config.toml
arch = "gmlp"
model = "multi-label image tagger"
dataset = "patchworks of several textures"
train_examples = 145000
image_size = 32
crop_scale_min = 0.8
horizontal_flip = true
translate = 0.06
norm = "layernorm"
mlp_ratio = 4
patch_size = [4, 4]
conv_stem = false
layers = 14
width = 256
num_labels = 44
residual_init = "none"
optimizer = "adamw"
lr = 0.00071
beta1 = 0.9
beta2 = 0.999
eps = 1e-08
ema_decay = 0.999
steps = 8200
batch_size = 256
epochs = 14.5
lr_schedule = "wsd"
decay_fraction = 0.4
final_lr_fraction = 0
warmup_steps = 410
weight_decay = 0.4
Rows from block 3 of a small multi-label image tagger, named by matrix and row number. Rows with one number belong to one neuron. Each number is 50 + 12 x the weight over its row's rms, rounded and kept within 0 to 99. All counts start at 0.
After each neuron's rows are labels from the 100 images, of 14848, where the neuron reaches its largest size: "strongest on" is what is common among them. Only what is clearly more common there than usual is listed. The data: patchworks of several textures.
# u: gMLP up (value half) (model.blocks.3.mixer.u.weight, 512x256), inputs 0-255
# v: gMLP up (gate half) (model.blocks.3.mixer.v.weight, 512x256), inputs 0-255
# out: gMLP down (model.blocks.3.mixer.out.weight, 256x512, transposed), outputs 0-255

u.281:64 41 41 45 46 64 60 46 49 78 47 38 47 52 43 77 55 36 64 49 36 50 54 66 37 48 53 51 32 56 44 47 48 39 52 55 49 45 60 45 66 46 47 56 47 71 51 35 58 53 39 42 53 67 60 42 40 39 66 55 45 26 53 60 63 33 57 60 27 50 44 55 50 50 50 53 42 39 45 53 52 51 73 42 60 62 38 33 51 40 48 61 51 55 77 50 53 48 36 59 45 57 40 48 57 19 42 41 52 40 41 43 21 43 60 58 67 60 61 47 53 56 40 47 52 47 52 58 50 53 48 96 54 59 55 44 58 75 78 49 56 40 61 42 61 60 19 39 47 59 51 54 53 52 71 50 64 50 49 51 47 56 39 56 61 61 50 36 50 47 58 47 42 74 58 66 42 48 21 46 65 57 60 62 56 63 55 15 55 41 43 23 42 71 39 27 43 54 83 46 44 31 51 65 45 49 39 71 43 53 58 30 39 51 48 62 37 60 55 56 37 45 45 57 78 42 59 48 53 23 46 42 18 39 65 50 51 35 41 58 22 51 63 36 59 45 40 50 49 61 55 29 44 51 73 45
v.281:50 54 73 36 37 56 63 47 51 62 41 39 41 50 46 61 50 66 52 50 52 62 48 35 57 54 81 51 72 60 62 52 50 38 62 39 35 46 26 63 51 50 60 56 41 42 39 71 74 51 56 39 45 50 39 60 40 88 50 19 50 55 34 32 35 73 43 46 62 48 70 33 51 30 54 41 54 49 58 62 36 44 57 50 53 44 72 64 69 67 60 64 68 62 37 60 45 42 65 41 30 60 63 42 58 54 38 69 47 60 62 41 67 51 33 43 74 42 61 54 52 55 65 52 43 67 75 39 35 28 60 38 22 46 53 69 41 60 29 51 40 59 23 31 42 36 58 56 53 51 68 48 36 39 41 56 36 52 41 64 56 59 37 67 49 39 44 55 37 70 43 40 52 58 49 42 46 53 45 28 49 47 32 53 58 45 44 68 45 51 47 42 40 36 58 51 48 50 28 62 71 57 46 48 37 40 47 45 57 50 75 52 54 37 59 59 63 43 48 68 64 62 41 42 39 42 53 67 35 57 51 51 46 59 34 55 58 65 34 37 60 57 28 49 69 71 57 54 57 39 42 48 54 37 33 58
out.281:41 28 43 66 45 42 49 41 63 46 44 56 48 59 22 63 54 16 33 60 56 48 55 56 45 70 43 54 51 61 29 41 58 63 49 31 50 49 44 59 59 69 55 58 64 45 42 65 41 58 49 53 50 42 36 52 45 50 55 53 46 31 46 74 53 54 34 61 59 33 62 46 55 61 44 25 54 65 45 38 24 41 45 53 49 34 43 54 58 67 45 53 72 48 53 51 50 74 42 44 62 57 55 48 55 65 53 62 39 66 63 33 56 46 48 49 56 35 54 33 41 45 52 56 58 36 41 39 47 31 60 44 52 46 48 36 52 24 28 44 40 65 65 49 38 67 55 49 56 52 31 56 32 63 45 46 93 64 51 43 47 45 26 41 35 51 57 46 59 43 56 59 63 41 54 27 71 73 56 52 38 49 49 59 42 30 54 58 54 65 38 66 56 47 48 50 71 45 39 45 38 48 66 37 51 56 47 53 53 88 44 70 34 55 65 53 33 58 56 33 49 52 57 51 41 57 67 58 60 71 33 49 56 39 08 35 42 55 61 53 43 51 41 64 43 59 37 86 61 50 36 59 38 45 45 43
strongest on: plaid

u.88:54 65 35 45 48 85 64 44 46 62 73 52 66 63 64 52 46 47 48 45 40 42 75 57 23 37 44 44 43 43 54 66 63 64 41 38 45 54 67 39 62 51 39 51 68 51 58 38 42 58 42 52 39 63 54 61 65 59 35 49 49 40 52 45 52 55 39 62 34 43 40 58 44 52 49 72 57 48 32 46 59 46 62 41 65 55 48 50 42 44 36 58 44 61 58 50 50 57 51 88 60 63 38 63 40 27 48 37 55 37 41 51 35 38 71 39 42 42 43 59 54 40 62 50 43 26 48 63 56 48 26 61 64 47 10 44 58 48 61 67 68 42 46 50 43 62 37 56 53 63 44 36 71 60 62 68 60 43 45 59 16 57 50 47 46 66 56 35 43 42 86 52 37 50 59 62 38 53 37 49 74 57 50 53 36 51 57 40 44 39 45 45 59 65 38 55 44 62 46 49 40 42 36 64 44 71 62 61 57 45 55 27 34 49 53 44 53 52 39 47 26 47 58 52 67 40 55 54 50 25 46 43 40 44 59 55 51 47 39 53 33 63 37 42 43 24 44 66 57 85 74 49 47 28 59 42
v.88:64 53 68 67 46 77 73 28 47 65 56 42 43 51 56 33 52 37 54 41 42 28 62 63 47 45 63 51 38 47 63 54 38 48 32 44 50 62 37 54 58 62 45 76 55 54 50 54 57 50 55 57 44 54 59 74 57 72 52 52 47 43 48 45 48 42 38 39 45 44 39 57 52 42 53 57 50 57 48 45 72 61 77 70 60 58 71 56 45 48 39 44 54 63 39 40 56 61 53 81 42 78 56 52 54 37 37 49 46 33 52 48 43 48 40 43 54 37 24 53 49 58 58 57 34 40 67 59 52 69 31 43 61 51 14 68 41 55 58 47 51 54 62 48 38 43 40 70 66 56 55 35 64 65 30 54 29 71 33 47 67 49 54 53 50 48 46 59 48 48 71 54 48 48 54 57 52 21 30 35 81 50 40 54 42 60 50 39 33 54 40 53 58 60 39 63 48 45 47 34 43 50 52 39 66 69 63 50 49 51 55 57 46 54 62 39 54 34 48 71 54 36 68 72 55 45 25 61 37 33 39 29 39 39 58 30 38 51 41 60 45 65 43 55 63 43 34 43 39 77 65 44 46 16 50 57
out.88:67 50 32 40 43 42 58 48 58 59 38 47 58 45 52 48 69 28 28 52 48 51 22 61 44 37 72 56 45 44 60 39 29 51 38 31 40 45 60 46 41 42 31 62 54 50 55 72 69 53 49 53 39 45 52 58 72 60 63 47 22 53 52 68 50 52 58 40 46 35 47 46 39 29 56 55 44 46 22 62 40 37 60 35 51 62 67 41 48 59 79 65 69 64 51 48 39 53 44 39 37 64 55 65 59 57 53 46 55 25 40 39 57 61 45 49 49 64 21 55 51 53 68 47 38 52 45 50 46 39 58 44 62 56 35 55 40 54 69 58 54 73 63 53 47 46 47 40 51 52 40 45 58 46 58 52 57 82 45 42 63 77 44 48 49 52 52 65 56 30 65 27 50 41 30 47 51 53 35 26 54 54 30 67 51 59 54 50 53 48 24 54 59 39 38 64 41 39 30 59 72 38 63 48 56 71 50 54 59 69 55 57 66 51 50 36 69 53 27 58 45 36 45 39 52 40 38 44 45 54 49 33 62 53 55 58 29 43 54 44 86 70 38 39 48 42 57 66 55 71 46 63 67 44 63 73
strongest on: wood

u.312:40 63 34 57 18 36 65 42 35 51 51 65 67 69 59 92 49 47 50 40 47 41 44 34 49 44 53 55 31 36 53 44 48 54 56 86 51 52 59 50 65 67 48 46 42 44 61 37 68 39 52 37 42 74 62 49 53 57 56 48 55 52 45 46 46 35 47 51 49 68 61 51 41 33 51 46 40 35 47 36 61 50 58 59 55 39 52 52 64 41 41 39 60 58 43 59 47 58 47 74 47 50 45 26 40 51 46 65 43 30 54 36 42 70 61 47 44 53 47 50 29 38 58 47 61 38 52 35 53 64 49 39 56 29 55 42 51 66 55 52 58 48 71 40 12 61 46 61 69 51 44 52 20 47 44 77 61 48 46 77 69 55 64 54 48 38 53 35 64 48 47 47 47 44 40 54 57 63 37 44 53 49 72 44 66 45 62 47 45 50 63 61 57 57 36 48 56 33 53 42 43 70 44 58 66 53 47 51 30 38 69 28 41 62 60 54 23 58 49 38 28 65 73 32 45 54 50 58 79 52 38 49 46 30 62 65 30 57 41 35 47 52 46 64 16 32 59 41 52 46 57 49 45 47 49 48
v.312:59 36 58 38 77 42 34 51 71 39 61 75 46 34 36 37 44 38 55 54 36 59 63 46 56 39 56 32 73 61 49 70 80 23 51 29 60 30 62 55 47 53 45 42 65 47 43 77 65 31 44 40 54 42 38 43 59 58 57 56 56 58 54 62 50 70 57 37 54 45 65 40 50 83 44 43 69 48 52 49 57 36 43 62 63 61 43 50 31 62 59 69 67 51 68 76 52 49 41 37 39 57 40 65 48 58 51 40 43 58 47 67 56 48 31 61 29 64 54 65 61 33 31 39 57 56 55 58 42 33 56 42 47 43 62 48 53 39 35 32 41 58 41 53 43 35 62 25 34 35 62 58 57 56 59 50 42 61 52 26 65 33 46 70 47 58 43 70 44 62 34 32 60 41 68 52 37 41 67 61 45 38 28 62 33 46 53 65 59 53 28 32 26 45 57 38 41 53 52 54 46 48 48 45 46 44 38 49 74 45 47 57 53 47 53 53 71 54 58 46 53 35 36 51 45 54 63 52 32 61 61 61 57 52 38 52 44 58 63 45 40 53 53 39 58 88 34 52 53 51 49 46 56 50 41 43
out.312:51 47 59 38 62 45 49 59 63 54 67 27 49 44 35 62 56 71 48 49 40 42 72 52 50 54 31 50 64 79 49 39 21 49 57 63 40 53 62 56 55 70 39 52 45 57 39 58 50 52 45 49 64 49 48 23 73 36 65 46 48 42 40 28 52 57 39 49 39 67 62 31 49 53 47 44 60 52 57 60 59 61 01 25 51 59 17 49 40 59 67 68 36 57 51 52 38 49 77 30 59 60 41 54 27 47 49 37 53 69 46 33 42 60 43 45 47 38 60 47 73 36 50 51 59 55 67 56 39 41 57 65 59 50 52 52 57 49 40 56 53 40 25 68 31 44 53 50 58 50 57 40 56 34 51 46 35 57 45 66 43 19 45 67 62 56 55 70 45 78 46 52 59 46 66 54 34 41 52 59 47 27 31 35 65 55 40 65 46 49 59 52 41 52 68 23 39 58 44 54 57 46 59 54 65 68 54 48 61 56 57 66 62 47 46 30 60 65 50 43 62 51 47 38 57 63 41 55 16 43 50 39 58 48 45 43 36 47 53 44 68 48 52 35 64 46 50 35 52 60 58 65 61 47 58 53
strongest on: plaid

u.138:66 74 29 52 62 35 63 62 50 61 41 23 69 54 24 47 50 38 45 57 64 52 62 52 45 15 56 52 45 43 32 53 32 73 49 60 66 65 41 41 51 58 59 68 45 40 80 65 54 57 52 59 47 62 52 44 64 52 46 67 49 54 38 69 50 66 36 43 24 78 41 50 41 25 74 67 31 52 60 48 50 57 44 60 41 31 45 56 51 57 50 43 51 33 47 39 62 53 40 50 68 39 21 57 35 60 61 38 66 46 59 53 50 57 45 54 48 59 25 52 37 57 51 52 55 63 53 26 57 70 43 55 39 37 54 40 52 56 50 46 40 19 48 56 62 49 14 50 59 28 40 57 45 58 38 47 68 50 37 20 51 53 61 40 40 59 68 44 58 39 43 51 59 64 42 55 57 71 44 57 61 33 61 50 69 65 54 42 61 45 52 51 52 66 59 41 55 49 42 72 38 51 36 57 66 57 51 54 69 57 29 52 49 42 56 37 43 53 53 30 58 40 67 27 47 63 46 49 50 40 27 27 52 49 63 51 52 43 40 49 52 44 40 60 41 43 38 37 52 49 56 32 37 44 60 47
v.138:80 46 42 64 66 47 55 48 32 50 72 31 46 49 36 36 56 69 37 34 46 35 48 75 54 31 64 34 41 42 50 53 45 22 40 40 61 46 45 38 54 68 38 53 31 48 65 41 47 41 41 49 58 64 60 61 77 57 61 47 46 43 37 40 59 51 46 55 38 60 50 34 61 44 72 57 99 52 46 36 63 42 36 53 56 50 48 43 51 64 56 60 41 55 45 54 55 42 48 48 62 63 55 56 30 44 55 69 42 38 40 59 39 53 42 45 54 37 47 48 51 51 53 50 43 60 57 43 40 53 55 49 40 38 29 48 44 57 41 68 60 58 48 54 30 45 54 43 48 56 49 32 58 58 38 63 48 64 44 58 47 45 52 46 53 53 61 54 66 36 50 50 50 28 41 45 29 32 46 34 40 36 46 70 46 66 67 40 54 48 48 47 31 51 42 48 41 35 55 42 62 48 76 55 65 78 48 49 66 14 47 65 51 49 35 33 60 56 22 48 23 38 41 65 54 56 16 54 23 52 59 62 49 43 61 53 44 35 49 72 50 48 45 61 52 66 46 36 58 56 71 56 44 65 62 54
out.138:49 38 86 45 52 48 59 47 48 61 46 27 60 42 65 55 52 72 52 37 49 53 57 39 44 63 52 34 53 57 62 62 34 35 45 42 38 62 47 50 39 53 42 45 69 67 58 53 49 26 55 39 69 58 48 29 63 68 58 41 58 50 54 44 61 44 62 42 70 44 47 50 72 40 45 63 64 52 54 51 46 53 34 34 65 43 56 47 55 47 57 61 44 77 28 58 39 21 58 38 56 27 45 46 56 52 38 37 43 63 46 53 50 26 37 41 54 40 52 60 40 56 52 40 28 32 62 69 52 62 51 58 40 60 32 49 46 64 44 56 52 37 49 41 51 40 48 64 51 56 41 49 40 52 45 53 16 38 61 59 44 51 54 61 54 58 59 61 60 59 65 65 41 43 53 47 37 12 51 40 60 61 52 56 55 71 46 57 17 61 44 64 25 64 69 55 27 60 27 56 63 62 34 50 20 49 57 38 51 48 70 47 57 55 27 46 39 61 43 45 42 38 43 60 45 43 30 45 23 53 49 51 47 60 21 30 41 73 61 58 45 38 53 48 67 35 42 41 41 61 61 71 57 56 46 54
strongest on: plaid

u.376:45 49 29 42 47 71 68 49 19 38 56 41 54 52 39 56 35 47 49 33 41 44 72 66 49 49 46 51 49 49 57 50 41 54 46 37 66 49 71 55 53 55 51 71 50 53 52 39 51 75 56 42 24 61 52 73 56 74 44 44 50 60 34 51 59 46 30 43 38 62 48 42 53 37 57 51 64 40 41 55 34 57 56 58 39 65 64 44 50 50 41 44 43 69 64 66 61 53 41 55 51 66 59 57 23 40 62 50 76 55 50 37 51 45 63 55 53 26 25 47 52 53 74 60 50 54 56 37 29 55 64 58 34 58 23 61 69 58 46 56 55 49 43 46 51 54 47 45 71 54 64 44 58 46 63 51 50 54 11 73 48 73 41 49 58 49 47 33 50 53 52 60 51 60 56 52 27 59 41 48 71 26 49 62 56 56 35 60 46 47 55 37 49 44 50 37 46 23 55 53 29 31 57 71 62 60 39 62 43 25 56 55 42 49 51 55 30 76 33 54 31 63 55 40 58 63 27 61 29 43 52 35 57 31 63 42 59 35 60 59 56 54 28 54 47 54 68 67 62 57 58 37 45 35 48 35
v.376:60 48 53 34 83 58 49 26 42 60 52 43 48 50 55 37 53 48 61 43 46 49 64 64 48 35 64 53 43 42 48 65 62 46 44 33 77 46 40 55 59 62 42 55 45 54 49 44 50 43 47 40 49 59 65 69 68 63 58 50 70 36 41 46 33 53 52 46 46 72 73 62 65 51 54 54 62 45 41 48 53 51 54 57 46 47 44 54 47 38 36 26 55 49 34 57 55 57 49 87 52 30 51 45 39 45 25 57 45 46 45 49 37 52 43 58 34 53 55 72 36 45 60 74 36 60 72 52 54 64 44 58 40 35 43 62 34 46 51 49 62 38 62 47 40 58 46 49 38 51 51 44 34 69 60 68 47 36 62 38 30 55 67 65 62 58 54 16 58 72 62 48 47 36 56 65 56 47 56 60 59 56 23 53 43 49 40 42 39 45 41 48 31 49 33 58 32 22 67 41 32 24 55 50 25 78 29 58 39 27 48 44 49 51 65 42 53 60 54 45 34 36 68 52 59 54 50 59 19 41 53 50 63 45 85 54 60 45 40 47 52 40 46 42 54 65 34 63 43 39 68 45 36 40 50 36
out.376:85 48 50 45 44 41 57 41 52 56 41 31 42 66 43 72 43 69 43 23 57 45 42 56 43 36 75 29 52 67 45 66 45 49 54 62 47 53 56 51 61 63 50 39 45 47 67 30 49 53 52 56 50 75 57 66 70 40 43 60 49 63 46 43 52 63 37 46 49 66 70 31 60 64 61 62 65 56 68 59 62 63 43 38 52 39 35 39 54 21 52 59 42 69 55 50 52 62 42 71 79 36 28 38 50 55 40 44 42 41 42 35 38 42 54 33 66 43 59 39 56 39 67 70 43 68 88 45 51 76 62 61 54 35 42 69 37 54 53 59 60 43 48 37 32 54 46 58 36 59 61 58 51 45 48 40 48 29 38 76 49 37 51 62 40 52 55 42 42 40 43 53 63 57 34 51 40 53 44 45 52 32 59 63 44 67 55 30 39 42 57 48 26 58 47 21 32 39 46 56 62 32 58 67 47 61 46 55 58 59 56 43 49 52 46 45 36 60 50 51 43 48 56 60 64 63 40 66 43 57 49 42 34 30 39 57 64 58 60 55 53 43 34 41 29 62 41 37 54 40 59 37 40 27 57 31
strongest on: wood; furry; centre pattern: wood

u.363:42 52 40 60 48 58 79 49 46 71 78 45 55 63 48 51 42 46 61 29 35 36 54 43 46 32 55 39 48 35 48 43 44 40 45 55 48 63 52 48 56 70 46 72 54 41 37 62 60 50 54 47 45 55 63 53 41 59 53 48 69 50 40 61 33 58 29 68 25 57 49 44 52 63 47 42 84 34 34 47 57 45 51 49 63 45 64 48 39 56 62 58 57 63 65 73 61 51 51 43 45 55 48 40 66 41 37 57 53 47 47 53 30 45 50 37 67 43 50 38 62 60 51 56 51 64 73 39 58 49 63 47 74 37 56 55 54 44 39 29 51 64 64 50 61 36 54 47 69 62 59 48 61 49 41 57 63 78 27 68 53 40 27 55 46 55 47 39 64 59 39 38 51 58 50 57 33 27 36 31 40 46 44 75 60 54 67 46 46 57 64 17 27 45 33 25 43 49 57 51 57 42 43 61 55 59 48 58 54 50 45 41 31 50 50 54 56 71 37 67 42 47 54 50 59 59 35 75 18 46 44 42 49 45 70 44 46 38 51 71 50 48 41 54 64 53 59 75 60 59 55 05 56 43 51 69
v.363:71 48 46 51 33 47 56 50 45 49 50 56 82 78 36 44 57 46 48 54 30 59 52 44 36 45 49 62 46 41 56 55 31 49 32 49 45 48 52 25 70 34 23 47 48 52 60 44 49 64 59 71 55 70 51 69 67 56 53 51 54 63 55 35 62 50 50 74 35 42 37 33 36 57 75 68 55 57 39 30 51 66 63 55 53 62 60 52 60 63 29 50 46 57 43 42 58 61 46 56 43 28 60 72 41 42 70 59 75 23 50 49 45 31 52 18 29 45 32 43 72 41 50 37 53 38 43 46 39 46 44 68 30 42 42 40 49 28 53 62 57 50 46 45 59 58 39 53 53 47 35 56 76 64 56 56 33 54 54 47 37 66 56 55 47 59 65 44 37 49 55 63 30 53 67 47 51 43 56 51 39 33 35 49 40 58 44 41 44 47 45 53 59 71 36 46 52 55 51 49 31 52 60 57 80 50 53 58 42 37 66 42 53 41 21 29 46 54 57 34 28 64 49 29 62 42 43 56 54 48 32 41 58 32 46 61 52 41 44 44 42 66 52 62 36 45 82 34 51 59 50 58 32 48 57 36
out.363:65 38 45 51 64 58 51 51 48 54 31 47 31 71 45 44 62 57 42 52 75 46 48 58 55 49 60 58 68 25 49 44 49 56 54 48 46 35 46 55 37 61 46 43 44 47 67 53 56 46 36 40 54 42 48 26 63 59 47 64 49 63 43 56 52 57 44 45 41 63 59 39 52 51 90 47 42 69 41 37 51 51 36 31 69 27 63 56 64 56 50 62 79 47 45 53 48 55 64 53 55 48 42 50 57 57 69 47 60 53 48 56 54 35 45 36 51 57 49 44 35 67 44 24 26 40 60 44 43 55 44 61 26 52 41 43 36 32 43 40 38 42 27 45 57 47 45 47 69 63 39 49 50 56 51 28 61 51 67 46 58 65 46 62 69 43 51 50 48 63 39 32 67 64 64 34 80 55 59 55 49 30 40 47 50 61 48 23 53 43 37 65 65 53 34 64 59 61 32 51 45 58 46 47 51 41 52 60 61 44 54 66 53 43 57 40 49 44 56 12 68 50 45 29 37 45 48 52 69 55 57 43 58 32 49 87 34 26 12 50 58 49 52 53 40 59 66 35 39 33 35 49 43 73 55 65
strongest on: plaid

u.429:38 35 50 57 47 63 58 61 17 48 58 44 52 53 57 48 53 64 60 47 39 66 65 48 51 57 29 51 48 49 49 40 56 28 47 24 43 51 27 42 64 56 33 61 27 56 59 56 47 53 56 41 58 89 43 59 62 72 43 50 41 57 40 40 40 48 46 69 47 50 56 36 55 48 44 38 53 40 59 46 49 62 55 56 57 65 60 43 59 46 51 35 47 50 49 55 48 57 45 37 41 42 72 36 40 48 35 46 69 36 58 12 55 43 51 54 55 41 68 62 50 62 41 64 53 56 73 36 44 61 37 65 46 43 54 42 46 53 42 54 72 58 60 52 53 66 39 63 61 40 46 46 49 48 62 47 48 41 53 73 30 41 38 61 40 52 64 07 33 63 48 49 28 30 52 61 43 25 49 45 60 57 14 76 57 65 33 43 49 50 66 53 40 36 41 49 59 64 66 25 56 45 40 52 38 72 57 41 49 47 58 46 35 42 52 55 41 71 60 31 30 56 51 75 61 31 48 58 33 54 46 50 42 42 52 51 56 42 70 56 53 45 51 53 70 47 76 58 61 44 63 51 36 27 52 49
v.429:62 35 58 77 62 51 59 50 43 54 65 64 47 57 49 58 47 53 49 48 53 37 56 59 46 36 52 56 44 30 19 37 47 51 35 72 63 38 63 52 56 58 12 68 42 47 39 52 54 50 70 50 48 54 59 65 24 50 66 61 48 42 52 73 67 38 40 56 47 34 50 44 51 41 63 55 61 45 54 22 64 63 58 73 46 65 37 44 56 54 41 64 58 59 69 53 53 53 55 47 58 33 69 62 50 50 55 58 43 26 50 53 50 53 48 44 70 47 28 58 40 58 47 41 53 42 36 50 49 68 32 69 34 55 30 26 47 21 55 54 80 25 77 46 76 48 37 51 65 73 45 54 55 69 38 43 46 74 54 42 68 40 59 59 43 53 43 51 59 55 43 51 50 42 38 50 68 39 55 33 35 37 37 58 53 51 67 39 44 41 35 47 47 58 28 35 50 42 61 42 50 55 78 51 51 51 59 57 40 26 77 37 58 63 47 46 28 62 59 50 31 39 54 72 53 47 45 43 55 47 50 56 45 33 52 46 25 50 52 63 41 42 48 53 57 60 46 25 59 53 49 50 40 59 51 52
out.429:62 54 43 45 41 69 56 36 46 60 44 50 47 37 42 48 47 43 56 44 67 53 72 68 28 40 47 58 61 50 39 60 35 57 81 88 55 62 55 61 42 46 54 33 56 33 54 33 30 59 42 31 49 39 50 40 35 31 63 47 85 40 49 50 41 61 56 42 36 68 46 55 58 23 50 65 53 61 47 46 46 63 35 43 69 42 61 59 51 26 62 48 32 39 43 60 60 48 57 54 72 62 46 57 45 43 44 63 45 74 40 67 52 54 57 47 61 53 48 47 40 45 53 62 42 64 42 43 29 49 33 64 48 49 37 65 45 64 71 56 52 60 58 59 60 36 44 55 60 43 62 45 41 41 62 57 65 41 61 53 61 51 49 56 71 65 58 67 52 48 64 38 43 66 34 57 63 63 45 50 52 50 65 39 62 41 34 53 41 43 43 51 39 62 61 37 27 35 25 65 53 54 49 60 39 23 14 53 60 43 58 52 55 38 60 47 53 31 32 67 70 54 65 38 67 72 57 36 53 44 55 51 36 64 56 41 29 41 39 56 44 10 51 45 53 58 32 46 52 40 49 59 46 52 56 41
strongest on: wood

u.339:34 39 53 46 44 55 56 39 29 60 46 61 56 56 55 64 35 30 60 41 44 50 63 49 46 46 53 50 49 23 41 46 64 54 41 38 47 59 49 64 59 58 57 58 60 45 57 42 51 47 31 31 51 59 50 73 33 55 46 54 58 53 63 47 51 36 41 55 37 45 64 41 76 75 46 49 69 41 57 41 59 70 69 39 77 45 33 53 53 44 45 56 53 43 80 51 43 60 54 43 39 59 55 24 53 40 55 53 68 50 63 46 47 52 55 57 57 46 58 48 48 48 45 54 77 57 63 41 54 54 47 46 62 41 61 43 72 45 45 47 58 46 54 50 45 58 52 48 66 58 41 57 44 46 37 50 44 37 40 48 72 43 39 30 47 44 58 71 71 58 53 53 29 24 59 55 33 40 29 39 60 60 54 67 55 52 59 61 53 45 73 27 55 67 57 19 46 49 66 53 56 53 33 69 59 59 52 43 20 64 18 36 05 69 50 60 46 53 65 63 49 50 54 55 49 64 52 52 20 37 23 40 29 30 42 44 63 53 56 59 34 50 44 53 55 37 53 85 51 58 52 42 42 35 44 46
v.339:62 61 44 52 47 70 60 38 48 47 55 61 45 83 20 62 54 61 57 45 48 50 43 49 54 41 74 43 39 53 71 68 61 41 41 55 60 63 67 49 60 65 55 55 30 59 54 42 65 52 42 55 49 58 56 43 50 62 43 45 45 46 51 41 80 30 42 45 42 50 41 27 56 48 60 47 67 58 38 49 50 45 49 76 34 57 58 45 50 56 34 54 63 64 53 44 62 60 47 62 45 29 46 53 47 43 57 70 59 47 40 54 36 37 25 25 63 47 15 49 66 53 63 39 58 40 17 54 30 30 56 58 41 57 36 56 53 37 49 40 50 44 68 38 35 54 48 62 51 58 55 60 46 43 64 31 55 67 41 33 45 70 62 88 69 40 64 46 48 52 62 52 50 58 40 69 59 52 53 59 52 44 45 55 62 52 54 37 30 40 66 43 57 50 28 58 36 52 59 55 32 43 74 47 42 54 39 56 52 24 68 47 57 45 41 44 28 55 41 49 30 50 26 49 44 49 16 76 56 46 49 35 59 30 56 48 49 39 56 54 36 53 50 50 27 66 53 50 50 55 42 32 45 63 61 45
out.339:67 56 32 47 54 39 45 41 63 53 40 25 10 43 26 71 76 65 41 38 84 42 50 58 45 73 56 51 44 72 62 58 49 39 71 63 51 48 64 56 48 57 57 30 16 68 59 62 55 59 46 40 42 51 47 37 70 63 37 40 57 52 44 50 56 37 42 42 43 57 62 53 51 20 42 62 27 51 45 47 39 33 30 56 37 38 54 51 50 55 51 61 46 73 28 55 45 49 46 55 59 50 43 59 29 50 37 41 31 36 38 53 60 48 39 47 42 35 60 65 48 53 69 52 38 53 49 58 31 33 54 43 52 66 41 63 44 59 49 57 41 44 62 45 30 53 45 46 39 40 56 59 34 42 69 47 48 49 60 55 34 57 68 67 52 56 59 38 51 51 39 47 63 54 47 55 55 59 63 61 41 43 48 40 64 41 41 46 37 64 49 68 47 37 63 45 47 54 28 61 34 36 69 48 47 59 45 54 61 45 69 80 85 31 47 24 46 50 42 62 41 61 57 55 38 73 41 49 52 47 59 40 59 67 55 55 36 41 60 44 57 35 53 36 39 63 37 42 50 43 53 48 40 59 59 27
strongest on: plaid

u.189:41 70 59 54 42 74 73 69 48 64 57 49 69 48 68 53 50 43 53 41 40 65 46 35 25 45 29 39 47 23 57 61 54 61 43 27 57 59 63 29 58 45 40 70 49 59 45 42 33 69 58 56 57 57 50 54 27 48 40 52 76 43 58 51 46 35 41 80 51 40 36 54 69 49 55 66 50 41 62 62 35 62 77 51 62 63 35 45 49 50 27 43 45 56 43 50 50 44 46 55 42 32 56 70 47 28 37 45 49 53 47 44 45 33 65 35 60 48 39 64 64 48 69 51 60 20 41 51 66 64 55 63 60 48 39 53 71 48 44 83 41 52 60 55 54 52 41 58 41 33 40 42 51 35 54 63 44 54 42 48 49 48 56 49 53 71 61 47 46 57 82 81 29 49 52 64 29 30 30 57 54 50 45 62 47 58 53 49 44 43 50 35 37 57 57 57 35 51 68 51 71 38 41 60 43 53 57 51 50 56 53 26 29 44 49 48 34 60 51 41 26 46 41 49 56 36 36 54 40 37 48 39 46 43 46 44 49 57 44 66 33 55 36 51 54 32 62 69 60 71 75 50 39 44 54 37
v.189:48 44 45 41 63 71 66 38 20 55 71 62 47 61 41 49 41 48 58 35 44 39 55 58 36 37 42 39 45 25 34 53 65 61 27 55 75 45 58 58 76 72 31 73 38 51 40 58 68 45 50 45 46 71 49 69 48 70 43 62 44 47 54 47 47 27 38 55 42 53 39 57 54 51 61 74 66 41 44 37 70 60 61 73 51 70 58 35 44 56 47 46 59 58 53 50 60 63 48 72 54 42 69 58 37 46 50 49 52 27 53 47 43 44 39 55 40 51 41 50 41 49 56 64 58 56 44 50 56 68 53 58 62 36 31 37 51 29 37 39 86 48 67 46 48 46 38 60 57 49 53 31 56 70 67 61 45 64 32 44 64 30 49 58 47 50 56 33 49 50 60 61 39 41 52 63 55 23 44 39 60 43 38 60 35 55 60 42 46 44 45 46 46 54 30 34 49 54 63 29 44 31 72 55 63 56 46 48 47 42 61 47 44 52 52 32 30 58 64 51 33 44 69 73 53 45 35 55 36 50 39 44 61 16 58 43 59 48 54 77 52 56 40 41 57 55 49 64 56 56 73 24 45 38 47 54
out.189:49 61 46 57 25 58 60 70 46 50 47 60 44 58 63 56 63 42 37 55 47 41 62 33 53 27 50 44 65 42 44 31 26 65 57 73 46 41 66 58 40 49 45 62 59 44 48 47 70 29 66 52 50 54 25 60 49 44 43 43 32 64 39 42 54 37 51 55 51 30 44 53 47 41 61 41 52 49 33 65 57 45 65 57 58 58 45 33 70 31 68 53 48 49 45 67 29 48 72 31 42 74 85 59 58 46 59 40 39 65 48 40 58 58 41 55 50 52 47 63 67 52 54 48 27 60 61 32 44 38 43 53 45 53 53 69 45 31 49 69 43 33 27 55 58 30 51 39 40 74 46 37 65 37 51 41 39 46 46 50 37 34 38 58 34 29 48 33 59 45 49 36 53 52 57 43 55 48 31 34 56 31 47 51 34 68 56 71 49 52 33 39 42 29 31 57 67 50 29 46 59 70 51 57 67 65 74 37 59 53 55 51 52 60 40 56 48 41 51 52 56 55 46 53 38 50 33 40 44 51 63 49 41 61 49 71 39 45 38 40 73 47 56 46 73 53 62 35 44 62 58 67 87 37 47 44
strongest on: wood; furry; centre pattern: wood